Weights of a small image deblurring model: 48-pixel images, activation silu.
Rows from block 11 of a small image deblurring model, named by matrix and row number. Each number is 128 + 24 x the weight over its row's rms, rounded and kept within 0 to 255. All counts start at 0. Numbers have three digits each.
After each channel's rows are labels from the 100 images, of 14848, where the channel reaches its highest value: "patch colour" is the nearest of a few named colours to the mean colour under the peak. Only what is clearly more common there than usual is listed. The data: coloured fractals of 300 iterated function systems on busy backdrops. In brackets: how many of the 100.
# conv: 3x3 conv (model.decb.1.0.conv.weight, 64x128x3x3, each kernel summed), inputs 64-127

conv.60:137130153123136126165118135109149104099146087124147141140116151072102120083106172133144135109144127144089146117122117149114144128139135121115096119118126136133138080128132126147145126134137126
patch colour: grey (68)

conv.44:075110114128103067088130107143104103098112153134119146142105038137105194113140082075177151153105132084132125100132145151163107087106106085152145120118127104094102148131129148100135142124086089
patch colour: pink (43); white (31)

conv.40:105133132079142100100148096119106157097106117092142154117101023128102159114159068081127171081150164146145134157137135141173117080130088082141147119116117115081133141125132137139143112055104129
patch colour: pink (51)

conv.18:159139114167153051154104131092144129145120122029167112107168174133137109138112157121079112091108114213100125142141124155114138185134168126121148119147110118161111122148141121163149147101160142
patch colour: grey (47)

conv.32:120092098168115110155179080106160069107096147107246121106179152131144128162106152165134112145102139127091105077126124141085136144131135131122150130152117096139082147130116145096155104126127104
patch colour: black (76)

conv.52:094120070130092153151135085142135127200141130117141162126093146120156118092140161110163116160135126117109122140156119148120141118119116125144053124219109098163168100136161134069102105121090126
patch colour: grey (56)

conv.21:137091110106165128111153085154107116046113139125172160148102067135105182140129143136131115139129165112147160148155150116161130112098143130144127106071117089123123137122104135095122131152114123
patch colour: grey (65)

conv.26:182144106155141123116098110157141137159151136152114098110119178143156109190117139118106146131092122094108158127106113156135111140115132133119133143118103182145166110141107095120139113117107154
patch colour: grey (51)